Weights of a small CTC audio transcriber: activation relu, 93.4 epochs.
Rows from block 5 of a small CTC audio transcriber, named by matrix and row number. Rows with one number belong to one channel. Each number is 200 + 40 x the weight over its row's rms, rounded and kept within 0 to 999. All counts start at 0.
After each channel's rows are labels from the 100 clips, of 14976, where the channel reaches its highest value: "peak on" is the class under the peak; "responds to" is what is common among them. Only what is clearly more common there than usual is listed. The data: melodies that start on their tonic, played by one synthesised instrument. In brackets: how many of the 100.
# convs0: first width-7 conv (model.blocks.5.convs.0.weight, 288x192x7, each kernel summed), inputs 0-63
# convs1: second width-7 conv (model.blocks.5.convs.1.weight, 288x288x7, transposed, each kernel summed), outputs 0-71

convs0.17,197,189,231,159,163,164,265,161,173,266,209,204,224,90,199,280,221,218,241,93,243,183,221,205,236,243,158,263,234,140,203,155,140,258,219,179,170,206,227,185,231,211,167,159,221,145,205,140,214,238,153,211,146,148,223,168,224,193,151,255,134,206,256,190
convs1.17,198,202,226,204,198,178,192,244,210,200,204,195,192,189,239,269,207,201,132,187,201,188,240,276,196,224,205,267,200,175,192,186,235,207,186,240,172,232,215,189,304,207,224,190,264,233,194,192,237,253,178,238,244,188,276,203,211,213,229,205,264,263,198,132,204,241,292,210,218,174,90,170
peak on: A4 (45)
responds to: the note C (78); the note A (75); pace: fast (67)

convs0.96,154,225,211,115,169,159,228,168,244,181,250,212,127,235,206,229,206,181,192,68,183,217,203,180,248,194,207,250,161,152,161,173,223,232,190,231,162,197,134,134,187,173,176,168,200,207,170,215,205,236,187,218,190,203,197,200,214,214,151,216,197,207,102,225
convs1.96,197,234,163,196,238,281,209,209,210,259,218,246,183,209,228,248,190,176,190,187,226,201,188,276,187,184,217,165,187,180,202,289,219,173,155,206,217,62,170,148,291,202,208,243,240,190,201,227,237,169,100,198,146,199,215,191,139,187,233,146,183,216,289,144,224,197,270,181,126,245,102,130
peak on: D#4 (37)
responds to: the note D# (82); pace: fast (69)

convs0.173,240,161,162,111,205,226,156,226,215,228,208,139,206,201,191,182,149,181,182,113,195,206,205,204,205,170,151,259,203,229,195,207,193,161,174,211,138,217,71,202,191,211,110,231,242,168,170,223,163,188,147,257,157,179,269,189,202,159,171,131,135,203,210,191
convs1.173,252,226,195,198,125,179,247,246,165,238,215,188,105,157,214,213,250,198,206,212,204,159,175,236,188,256,253,240,223,182,210,162,217,172,222,234,196,248,210,180,218,187,222,210,201,180,197,107,289,182,237,270,176,176,194,175,205,224,178,171,212,243,100,123,227,182,248,175,148,188,174,232
peak on: A#2 (45)
responds to: the note A# (88)

convs0.71,192,236,152,226,164,196,180,225,229,211,141,194,200,172,156,187,224,205,210,19,139,210,196,240,237,152,193,192,194,209,171,150,209,197,167,211,248,199,172,129,142,215,257,202,225,170,186,244,200,207,235,121,144,227,167,217,123,201,221,187,183,201,226,184
convs1.71,185,188,246,204,135,196,248,130,185,270,252,146,171,234,163,250,146,189,208,203,192,210,213,196,194,271,173,197,226,256,254,124,185,162,275,185,232,285,211,213,191,179,148,209,173,154,177,183,244,169,221,185,231,187,206,167,215,209,258,163,174,205,142,201,223,242,203,175,231,107,309,185
peak on: C4 (33); C5 (30)
responds to: the note C (81); pace: fast (64)

convs0.149,153,190,195,225,192,224,211,159,242,229,176,167,193,168,230,154,225,233,193,53,155,195,124,208,89,123,244,176,202,211,151,238,188,212,197,152,194,232,247,149,213,182,255,186,246,144,177,222,251,250,230,235,177,193,246,189,199,201,207,239,159,248,188,159
convs1.149,247,210,221,202,195,160,204,252,208,224,206,214,131,129,164,236,178,236,206,124,207,182,180,165,124,231,226,207,238,185,246,278,247,249,214,191,242,270,175,268,141,219,140,227,199,157,143,120,169,235,161,233,210,271,161,206,233,164,203,181,215,194,235,164,204,196,197,250,181,157,331,191
peak on: C#4 (44); C#3 (27)
responds to: the note C# (82); the note E (74); saxophone-like (41)

convs0.34,212,206,276,248,230,157,158,234,200,153,196,110,217,183,204,223,273,117,252,178,126,271,250,158,216,177,254,124,236,229,176,203,231,196,232,216,156,230,184,255,173,147,210,232,199,155,218,196,201,273,170,205,154,172,261,217,231,204,226,209,237,233,229,202
convs1.34,279,119,219,208,196,120,188,171,190,232,249,236,249,224,225,233,174,221,252,290,160,166,198,216,176,205,190,128,307,208,216,228,188,214,200,122,219,177,130,195,132,226,227,241,188,158,201,267,243,181,254,182,210,163,166,224,203,244,213,231,227,205,168,182,167,221,182,177,269,107,301,244
peak on: no note (81)
responds to: staccato (54)

convs0.79,166,229,214,210,214,173,184,199,207,273,236,204,117,180,146,180,237,121,203,167,213,216,253,163,255,170,164,265,213,137,227,263,158,176,188,91,226,160,224,146,208,159,177,206,155,277,110,167,140,230,195,134,186,183,158,203,173,137,166,245,181,206,227,197
convs1.79,198,237,164,209,149,157,186,218,176,197,207,240,201,190,188,171,261,193,210,194,181,170,226,250,192,173,250,247,186,230,220,195,141,106,193,259,148,240,227,208,126,229,198,143,179,232,220,105,246,259,247,220,148,191,204,113,219,222,249,186,304,162,196,166,149,259,210,244,148,146,177,259
peak on: A#5 (53)
responds to: pace: fast (69); the note A# (68)

convs0.257,149,225,145,221,123,150,143,216,212,231,195,262,172,186,186,178,158,203,231,166,106,193,213,233,211,192,154,217,257,219,216,253,187,201,186,197,206,162,228,140,162,231,213,196,236,176,116,186,210,244,195,124,117,203,225,194,182,217,190,255,206,220,171,195
convs1.257,168,242,177,211,171,275,215,145,206,257,178,252,150,182,188,252,241,188,266,195,237,219,124,191,254,160,151,168,170,166,129,194,230,179,255,189,187,173,192,243,263,173,184,183,182,278,197,216,192,143,233,235,139,253,212,164,212,200,137,185,180,229,199,204,201,239,200,185,186,191,111,127
peak on: E5 (25)
responds to: reverberation (70); the note G (70); tonic: G (27)

convs0.107,181,207,172,197,213,205,218,234,189,178,216,133,177,114,175,205,272,190,227,215,223,223,238,175,182,178,253,215,226,164,135,137,191,203,208,187,288,206,146,196,222,166,236,210,138,205,211,205,203,237,224,251,227,165,283,161,200,234,232,224,233,304,187,241
convs1.107,150,231,181,213,134,188,186,226,134,148,166,161,212,217,147,154,264,205,197,264,213,247,271,177,196,128,231,162,225,316,210,175,222,122,173,205,133,186,281,285,180,201,212,186,201,215,199,283,194,199,167,201,203,162,186,208,264,161,145,190,208,132,206,256,190,214,111,183,237,208,222,183
peak on: D#4 (33)
responds to: bell-like (87); the note D# (68); tonic: D# (31)

convs0.139,127,147,224,188,115,212,186,190,142,78,198,145,153,122,185,227,190,194,236,171,112,233,242,136,160,176,226,231,204,159,178,179,202,202,163,200,243,222,193,204,178,236,180,169,107,217,161,206,256,208,234,188,207,218,132,193,187,188,172,211,177,162,235,207
convs1.139,190,216,213,168,235,144,133,198,206,190,248,222,149,243,168,230,190,190,173,219,237,186,163,153,249,207,195,245,238,237,140,241,200,190,205,177,94,192,140,262,242,244,157,149,194,172,228,205,199,225,173,201,198,282,257,342,225,180,186,162,196,204,142,94,148,182,192,229,231,177,186,210
peak on: C#4 (36); C4 (27)
responds to: pace: fast (63); staccato (62); tonic: C# (29)

convs0.159,222,259,192,107,147,184,186,154,250,184,156,218,182,112,243,187,247,200,159,99,190,212,197,172,245,158,210,226,183,217,161,243,163,230,236,200,204,149,151,188,160,191,243,225,199,129,204,249,229,151,182,161,183,198,184,146,166,220,182,150,212,212,221,166
convs1.159,268,248,217,213,244,182,197,163,120,189,179,180,160,179,182,191,198,176,223,229,156,154,231,210,213,174,151,228,255,161,168,246,201,192,198,226,184,180,237,209,108,250,164,352,112,165,211,286,173,178,157,146,191,247,225,232,173,251,196,192,256,167,233,297,268,213,220,211,157,81,199,135
peak on: G4 (29)
responds to: pace: fast (88); staccato (75)

convs0.72,191,218,133,221,185,189,217,254,214,227,197,201,150,106,120,214,185,244,256,99,138,160,224,114,238,141,219,314,247,211,176,195,236,231,236,199,168,220,142,230,196,180,196,188,215,193,242,181,193,237,173,171,200,203,204,147,180,205,188,160,195,210,163,147
convs1.72,253,240,134,189,186,185,222,158,216,239,184,154,160,199,224,183,224,201,214,108,150,179,181,170,268,122,187,205,159,200,275,144,123,167,228,174,195,129,275,225,214,196,146,318,227,221,210,145,181,202,209,159,247,279,289,244,184,158,195,174,225,143,180,222,200,259,216,222,145,255,167,186
peak on: E5 (32); D#5 (26)
responds to: the note C# (69); pace: fast (60)

convs0.185,173,227,189,181,237,156,240,251,218,242,226,212,181,200,226,212,222,192,261,133,231,196,261,205,163,268,173,285,146,171,160,198,228,214,219,210,245,165,188,227,212,229,163,139,186,227,162,202,159,237,231,169,181,249,249,193,222,165,215,240,246,247,154,210
convs1.185,307,259,186,255,151,286,221,190,236,238,238,201,167,129,205,250,289,212,178,173,259,164,226,234,203,198,185,212,217,215,181,211,203,168,161,210,176,95,224,202,251,196,160,224,249,166,208,185,230,156,156,234,179,187,148,208,153,163,233,133,167,252,176,130,182,222,262,156,162,190,110,181
peak on: D#4 (33); D#5 (28)
responds to: the note D# (90); pace: fast (65); clipping (28)

convs0.216,210,119,171,182,175,184,175,141,209,211,228,191,163,184,221,203,236,247,148,201,183,191,139,125,179,224,215,246,145,216,220,189,170,118,210,275,225,206,196,249,207,199,223,205,228,178,213,170,194,157,178,203,177,102,248,175,166,229,164,272,176,250,206,173
convs1.216,276,214,184,197,213,239,109,186,205,177,221,258,174,209,211,164,307,206,187,234,210,161,233,272,181,219,137,242,181,149,202,194,222,210,151,216,139,215,159,226,147,119,194,230,210,249,194,225,185,202,197,237,218,167,130,186,155,194,203,213,232,224,130,144,204,247,223,199,145,179,129,222
peak on: D6 (28)
responds to: marimba-like (25)

convs0.113,218,168,234,143,132,205,239,170,218,213,189,166,221,101,212,181,124,203,181,200,270,166,248,172,225,214,220,248,214,203,223,242,195,189,200,262,253,210,186,162,208,175,200,175,165,195,227,184,240,158,165,218,230,188,230,214,210,217,218,223,56,220,182,256
convs1.113,196,187,172,214,198,164,177,225,220,166,249,177,154,246,232,196,248,218,180,216,209,161,209,175,157,215,183,233,186,265,133,177,178,231,231,208,208,212,264,192,209,197,194,242,178,205,185,360,184,182,114,199,238,181,105,216,204,193,130,267,153,226,244,228,191,166,177,138,196,190,242,170
peak on: G4 (83)
responds to: the note G (90); trumpet-like (59); tonic: G (43)

convs0.169,271,272,176,218,116,156,221,203,238,203,191,205,170,94,221,147,210,185,173,123,263,242,183,209,183,183,227,161,172,212,198,227,211,168,202,182,146,222,106,130,140,177,230,249,158,209,161,131,221,157,221,197,191,184,139,162,223,252,208,176,265,240,249,126
convs1.169,195,244,225,194,145,162,140,206,177,230,212,240,192,141,227,203,155,188,212,172,225,203,208,171,164,198,167,244,287,198,201,188,137,229,225,177,232,227,174,152,194,278,243,217,221,180,185,161,158,198,215,192,221,145,190,168,133,201,131,288,173,159,215,258,163,204,208,188,187,223,181,209
peak on: F3 (42)
responds to: the note F (75); staccato (61); bass guitar-like (29)

convs0.97,196,168,190,259,169,199,219,154,247,227,173,213,166,132,200,226,86,199,171,125,130,226,153,221,135,186,170,176,192,251,150,147,139,173,238,161,216,211,260,188,208,216,245,161,175,236,182,245,237,213,184,234,186,167,224,104,186,180,158,282,96,220,221,193
convs1.97,273,189,179,200,228,192,182,200,223,227,235,188,112,153,202,261,213,221,204,155,212,196,178,221,202,213,147,216,196,125,230,216,226,292,206,183,213,222,114,182,193,201,217,159,241,220,220,241,152,214,153,225,236,218,195,177,195,195,191,214,214,140,199,34,222,172,245,147,183,140,276,274
peak on: A3 (25)
responds to: staccato (59)

convs0.155,141,247,250,172,97,264,186,210,185,238,217,195,166,28,222,152,275,247,166,104,205,187,233,182,233,162,221,226,170,201,231,256,103,242,199,222,300,219,155,181,215,171,206,210,187,209,220,187,139,248,210,125,206,204,226,210,146,173,172,136,136,202,144,216
convs1.155,294,262,254,201,154,199,175,166,259,227,207,159,197,187,213,169,194,191,180,184,231,184,159,155,278,235,156,212,238,227,236,181,157,162,181,208,233,238,116,160,153,256,192,256,220,234,197,169,258,159,189,188,285,281,215,116,128,233,183,225,239,207,149,255,186,178,142,221,217,217,169,217
peak on: F#3 (36); F#4 (34)
responds to: the note F# (80); the note A (77)

convs0.170,251,247,223,235,102,153,182,199,264,189,207,169,169,144,256,186,254,184,199,130,210,170,231,200,230,164,120,124,202,272,211,156,254,150,214,239,194,227,180,166,150,202,225,219,183,201,208,210,200,157,206,207,197,230,208,188,206,186,162,177,214,269,199,133
convs1.170,169,208,184,202,214,202,194,176,169,230,188,193,205,236,228,196,277,207,155,216,215,240,237,215,123,230,163,147,275,180,229,212,186,188,254,196,218,226,242,207,156,198,174,234,252,238,170,190,187,224,216,229,222,177,263,144,192,171,164,337,205,193,229,106,156,234,271,149,223,178,215,230
peak on: A2 (44)
responds to: the note A (77); staccato (69); bass guitar-like (37)

convs0.223,269,183,137,232,222,181,253,190,212,191,214,201,209,144,206,131,163,238,191,216,186,207,208,242,116,227,181,217,173,208,205,237,116,204,250,201,245,211,191,215,200,203,248,271,219,209,170,181,215,182,262,227,210,147,238,114,218,195,192,193,182,258,216,157
convs1.223,155,359,218,214,226,222,125,169,211,193,209,169,151,198,202,225,263,191,209,166,179,190,212,182,215,157,150,156,246,268,154,176,169,227,206,179,153,204,221,258,196,223,340,189,189,193,196,204,191,175,211,156,215,159,166,168,171,200,114,229,242,173,189,249,180,217,228,154,207,201,149,219
peak on: no note (100)
responds to: clipping (46); bell-like (37)

convs0.286,203,213,175,181,150,203,208,230,203,232,160,268,170,89,179,201,198,226,197,119,159,256,148,115,235,74,252,202,190,116,188,163,162,227,210,181,183,190,202,190,116,204,214,213,187,202,187,154,211,228,187,297,161,207,264,192,144,167,163,214,182,228,198,143
convs1.286,205,166,278,184,172,253,212,193,172,226,214,137,156,197,215,177,205,234,176,241,212,169,163,180,158,255,232,199,199,215,268,187,205,169,257,166,185,273,161,287,199,241,148,255,215,185,144,205,205,219,228,207,233,210,248,214,190,178,216,158,117,242,208,124,165,193,131,264,191,182,240,167
peak on: C#5 (31)
responds to: the note C# (88); pace: fast (66)

convs0.77,193,191,221,224,178,184,184,187,201,268,147,205,204,150,119,208,160,231,197,109,94,139,180,247,192,154,213,223,235,210,169,132,171,197,244,207,166,134,260,151,180,250,236,199,244,167,159,112,236,218,197,203,138,128,253,211,170,245,209,243,204,205,244,229
convs1.77,210,199,226,196,197,171,250,182,176,237,176,156,156,246,223,168,237,216,195,125,166,153,238,205,186,213,176,149,155,215,289,155,177,204,194,166,173,213,136,200,244,169,195,245,226,163,218,179,173,227,150,212,226,207,198,195,184,186,234,193,157,135,221,122,224,225,238,171,272,161,246,174
peak on: C4 (40)
responds to: reverberation (79); the note C (66)

convs0.242,200,209,163,242,181,226,221,222,275,282,211,206,147,168,149,194,229,251,239,104,170,124,178,206,267,177,211,217,241,158,204,264,163,271,180,196,206,243,231,181,170,188,219,201,204,157,165,229,177,264,251,163,154,253,262,249,188,181,238,173,233,202,250,218
convs1.242,253,227,228,170,148,232,196,142,235,258,280,147,177,187,174,208,192,203,171,183,230,175,169,209,207,269,179,236,186,249,243,121,150,188,205,219,180,256,212,191,170,180,189,216,202,208,165,185,293,164,280,176,192,241,224,171,168,207,191,180,213,197,185,225,241,212,189,233,173,176,278,240
peak on: C4 (34)
responds to: the note C (74); the note D# (66)

convs0.121,149,161,256,257,178,179,159,228,187,204,238,200,181,205,220,189,155,253,233,188,124,128,148,236,87,211,138,200,163,185,194,213,145,107,220,141,277,228,251,226,236,145,212,253,217,185,169,111,209,169,242,191,201,174,120,197,200,179,246,208,248,254,235,238
convs1.121,268,212,174,180,253,199,256,218,173,190,207,201,207,270,210,257,253,203,195,159,219,172,150,271,178,228,215,176,241,206,194,149,190,268,116,163,90,170,195,213,197,177,178,185,234,228,336,129,249,216,155,209,226,143,153,125,121,195,207,221,219,232,209,193,134,254,191,187,194,204,179,139
peak on: E5 (25)
responds to: pace: fast (88); the note E (67); the note A (65)

convs0.204,202,149,170,178,195,189,188,116,256,200,204,205,176,151,265,213,195,239,160,119,200,213,206,160,192,172,265,253,186,193,190,189,173,245,183,250,165,190,170,138,131,224,154,222,130,138,151,187,166,189,185,143,181,214,236,219,198,146,224,129,203,178,175,180
convs1.204,211,148,184,196,151,218,185,236,161,168,238,164,144,239,183,293,241,176,208,202,167,179,141,167,225,229,216,133,165,249,135,274,237,178,223,217,174,211,200,235,235,201,123,139,216,164,202,227,200,266,168,221,215,187,213,101,213,176,200,143,200,180,209,222,173,222,165,280,160,214,213,202
peak on: D6 (33)
responds to: the note D (68); pace: fast (63)

convs0.27,266,86,219,254,136,201,151,248,294,222,164,200,190,245,202,193,197,154,230,123,196,201,167,234,153,180,182,170,227,233,183,313,238,169,224,224,145,159,179,223,151,235,216,188,166,177,195,196,195,225,133,151,132,176,214,146,160,222,172,172,237,206,151,216
convs1.27,147,239,184,185,231,208,147,123,267,183,126,198,251,152,219,161,257,183,256,262,164,187,142,217,235,243,252,157,217,231,126,237,206,194,156,190,218,217,157,158,178,119,227,231,211,201,228,187,190,229,206,201,177,230,168,207,161,229,234,216,245,267,158,239,214,215,261,186,304,167,229,181
peak on: F4 (25)
responds to: clipping (37); tonic: C (25)

convs0.102,225,165,138,278,247,165,173,196,237,163,222,244,280,139,185,232,222,258,146,203,204,213,178,225,187,156,219,155,210,171,214,111,184,239,214,210,175,203,148,226,215,215,189,146,208,171,256,254,121,255,230,212,188,207,300,192,200,191,218,201,202,249,161,227
convs1.102,272,211,255,241,137,324,276,173,194,174,195,163,180,240,170,189,250,203,209,196,159,241,239,245,160,197,237,156,251,200,165,205,233,162,165,244,186,173,197,236,220,104,201,189,216,243,210,169,216,243,198,222,212,215,127,151,219,165,236,189,167,196,119,123,244,190,225,208,212,234,134,194
peak on: A2 (62)
responds to: the note A (77); bass guitar-like (26); tonic: A (26)

convs0.262,268,177,225,156,154,196,196,254,140,264,216,214,199,234,237,244,129,225,190,148,171,188,149,141,266,155,189,244,224,198,237,212,242,205,143,169,227,184,102,226,200,178,208,157,285,169,126,215,206,197,218,190,170,232,221,160,193,229,189,258,196,213,174,157
convs1.262,215,287,252,185,154,179,233,224,196,234,159,182,164,165,237,144,221,223,241,170,210,170,234,232,145,265,215,269,157,190,280,152,224,176,207,144,165,276,198,151,181,194,196,255,200,194,185,164,197,187,164,276,213,196,209,196,174,285,169,216,217,161,169,107,222,168,232,228,157,132,222,259
peak on: B2 (46)
responds to: the note B (83)

convs0.2,291,206,151,143,132,191,234,171,237,202,175,163,187,217,113,181,148,223,214,142,184,222,227,138,181,183,190,193,130,150,183,249,157,261,199,149,196,202,154,199,228,228,226,210,224,181,198,197,202,213,216,137,229,201,226,126,171,189,213,101,137,186,188,97
convs1.2,260,269,172,220,171,151,167,196,199,213,157,195,218,195,162,175,242,218,152,193,181,187,179,194,222,264,212,189,150,147,216,224,199,177,197,191,149,273,219,190,115,242,121,229,184,222,194,167,180,239,166,203,171,230,161,155,137,182,215,89,209,127,239,234,184,190,210,212,124,273,186,190
peak on: G4 (47)
responds to: the note G (68); clipping (27)

convs0.141,107,178,180,245,154,217,214,242,245,256,202,196,163,86,216,275,183,278,210,82,140,203,212,181,283,160,186,249,139,154,236,202,112,185,187,151,198,176,153,190,232,128,211,136,213,130,195,188,187,251,232,171,179,208,238,185,210,138,164,172,213,242,115,194
convs1.141,232,142,231,187,168,240,226,207,227,198,167,186,204,218,239,242,194,206,167,195,233,212,138,233,164,259,182,229,212,213,239,238,195,235,184,225,189,248,115,225,309,206,196,223,229,253,202,155,233,138,154,222,224,159,257,246,150,195,228,208,140,165,206,194,222,245,187,207,153,204,177,263
peak on: C#5 (26)
responds to: pace: fast (82); staccato (63)

convs0.22,179,200,180,204,173,179,189,229,73,189,181,194,231,267,234,182,196,186,235,170,195,232,281,223,189,242,154,231,169,245,261,218,308,127,271,319,324,149,280,188,227,215,214,175,135,186,224,122,222,236,146,229,187,146,206,206,221,266,254,189,234,153,207,232
convs1.22,255,274,191,208,165,235,210,172,161,188,185,163,184,195,219,239,226,186,180,173,157,134,239,204,225,194,141,228,257,247,202,146,122,150,195,149,224,132,209,228,164,300,97,122,204,199,178,250,211,227,217,139,195,207,191,167,142,227,210,155,216,277,172,156,201,235,212,187,177,67,149,210
peak on: D#4 (45); D#3 (29)
responds to: the note D# (83); pace: fast (65); clipping (38)

convs0.260,178,207,232,183,63,125,164,181,131,200,228,150,198,161,167,197,131,209,218,29,158,177,227,213,232,243,180,229,230,197,162,154,191,203,186,200,183,204,190,124,139,212,170,202,182,206,239,144,160,204,177,155,132,203,188,180,180,183,201,202,147,219,205,235
convs1.260,206,221,159,162,200,168,221,191,182,208,210,109,218,210,162,105,210,190,248,163,192,188,131,150,222,140,226,191,191,143,165,165,180,138,200,194,190,184,266,173,170,206,195,239,194,179,230,162,219,273,167,193,221,204,226,215,117,211,209,158,254,276,185,272,174,242,193,225,187,205,178,177
peak on: F#4 (31); F#3 (29)
responds to: the note F# (73); the note A (72); pace: fast (72); reverberation (68)

convs0.95,202,245,146,264,199,186,233,193,145,209,159,232,140,188,118,179,164,171,243,77,223,142,142,77,210,127,221,272,125,227,226,223,189,210,204,207,277,256,186,165,140,235,228,239,187,191,169,197,177,176,267,156,163,218,177,174,158,211,161,249,184,232,203,120
convs1.95,273,180,256,183,195,225,186,211,215,200,148,182,160,173,243,154,212,206,219,184,227,176,151,228,192,212,225,286,218,190,230,222,214,155,200,179,206,256,114,186,267,193,178,250,209,228,165,191,202,244,182,240,286,254,265,177,177,149,250,218,183,218,194,106,201,213,179,326,106,181,176,130
peak on: C#5 (39)
responds to: pace: fast (83); the note C# (81)

convs0.157,222,199,221,208,182,216,224,260,137,244,228,211,139,153,219,172,182,231,167,123,177,172,156,266,234,187,195,215,216,193,218,239,187,193,123,117,158,197,149,203,209,218,193,249,262,151,164,208,212,171,240,208,140,222,300,233,190,199,158,217,235,93,114,196
convs1.157,235,229,199,200,177,133,241,191,156,194,176,202,142,209,240,209,219,202,220,193,211,189,191,224,215,244,202,179,142,179,260,154,238,119,178,184,197,235,181,121,90,233,191,241,189,198,174,133,174,200,153,236,235,105,234,135,151,214,214,225,183,111,152,148,179,182,238,245,152,150,242,275
peak on: B2 (53)
responds to: the note B (76); bass guitar-like (27)

convs0.21,149,189,147,183,116,180,151,228,147,249,205,248,180,168,232,188,272,187,168,94,191,210,174,169,183,176,126,220,216,195,185,248,218,221,157,196,269,201,41,179,208,141,210,224,210,216,136,208,180,215,237,167,175,261,225,238,195,203,195,177,172,198,123,245
convs1.21,233,271,173,188,158,210,215,170,160,164,242,220,175,114,263,198,230,179,239,212,224,184,149,177,237,264,230,252,211,240,199,89,193,218,168,177,208,266,163,191,166,182,270,210,234,113,201,192,206,129,250,183,239,216,159,149,167,250,193,200,120,221,121,221,182,159,224,215,176,177,93,195
peak on: F4 (35); F5 (27)
responds to: the note F (77)

convs0.83,159,219,196,210,166,173,178,197,233,246,199,137,224,131,233,147,199,292,206,82,174,181,199,186,156,226,244,191,167,170,163,145,187,206,82,236,182,210,180,183,209,194,176,90,200,158,151,171,229,188,240,211,140,147,210,181,167,208,223,172,138,129,239,209
convs1.83,254,260,192,229,182,207,233,207,180,294,209,186,163,190,178,211,206,230,215,157,158,228,243,206,159,194,214,193,174,164,231,262,218,170,197,208,215,111,195,213,251,159,202,285,248,163,194,238,236,246,113,188,199,182,166,218,178,168,171,175,178,276,224,175,191,255,233,183,243,228,170,125
peak on: A4 (33); A3 (32)
responds to: the note A (92); the note C (81); tonic: A (28)

convs0.229,159,224,209,182,104,153,122,190,203,130,176,197,177,232,219,163,162,265,200,147,141,229,227,251,185,193,159,183,194,176,219,199,214,131,201,216,208,205,206,125,176,138,225,208,168,211,202,155,195,189,130,211,142,169,220,215,203,197,199,280,101,147,227,258
convs1.229,136,241,173,172,236,171,195,201,169,184,228,195,239,208,188,216,181,208,244,185,217,158,173,251,177,163,181,179,131,221,136,241,215,144,149,174,194,203,234,186,233,241,245,255,190,161,244,200,230,244,148,221,184,149,272,151,219,238,262,232,208,269,222,228,254,155,184,161,302,138,210,116
peak on: A3 (35)
responds to: reverberation (76)

convs0.188,72,209,289,134,150,176,215,197,159,263,186,212,206,112,149,182,183,214,218,167,139,124,182,238,162,177,174,199,243,199,224,178,176,250,238,207,289,181,245,224,161,229,175,244,222,186,193,165,146,190,179,161,135,193,228,263,112,185,156,199,179,193,216,271
convs1.188,206,197,173,219,170,113,135,256,193,146,195,173,148,246,169,189,323,209,251,181,224,184,179,160,156,187,191,206,223,234,212,224,187,145,197,274,178,196,250,141,92,205,126,237,165,160,212,167,183,191,170,212,145,145,179,178,214,168,189,216,305,202,225,233,233,228,177,240,218,168,230,221
peak on: G4 (56)
responds to: the note G (87); pace: fast (80)

convs0.52,162,293,263,264,161,174,224,229,184,189,191,232,183,257,195,203,155,205,268,142,224,211,172,270,213,140,253,143,174,199,246,176,196,173,211,172,216,187,173,160,160,156,188,262,219,226,241,223,198,246,270,177,160,268,209,198,264,211,247,227,216,182,221,175
convs1.52,178,246,167,225,222,240,246,152,217,172,217,220,276,204,263,260,137,192,242,176,144,287,209,234,165,210,155,152,202,197,133,184,213,167,145,234,226,194,137,205,198,185,180,164,198,230,214,246,173,168,207,192,157,189,252,169,209,173,314,180,205,167,165,145,190,230,137,156,228,205,257,209
peak on: F#3 (25)
responds to: pace: medium (70)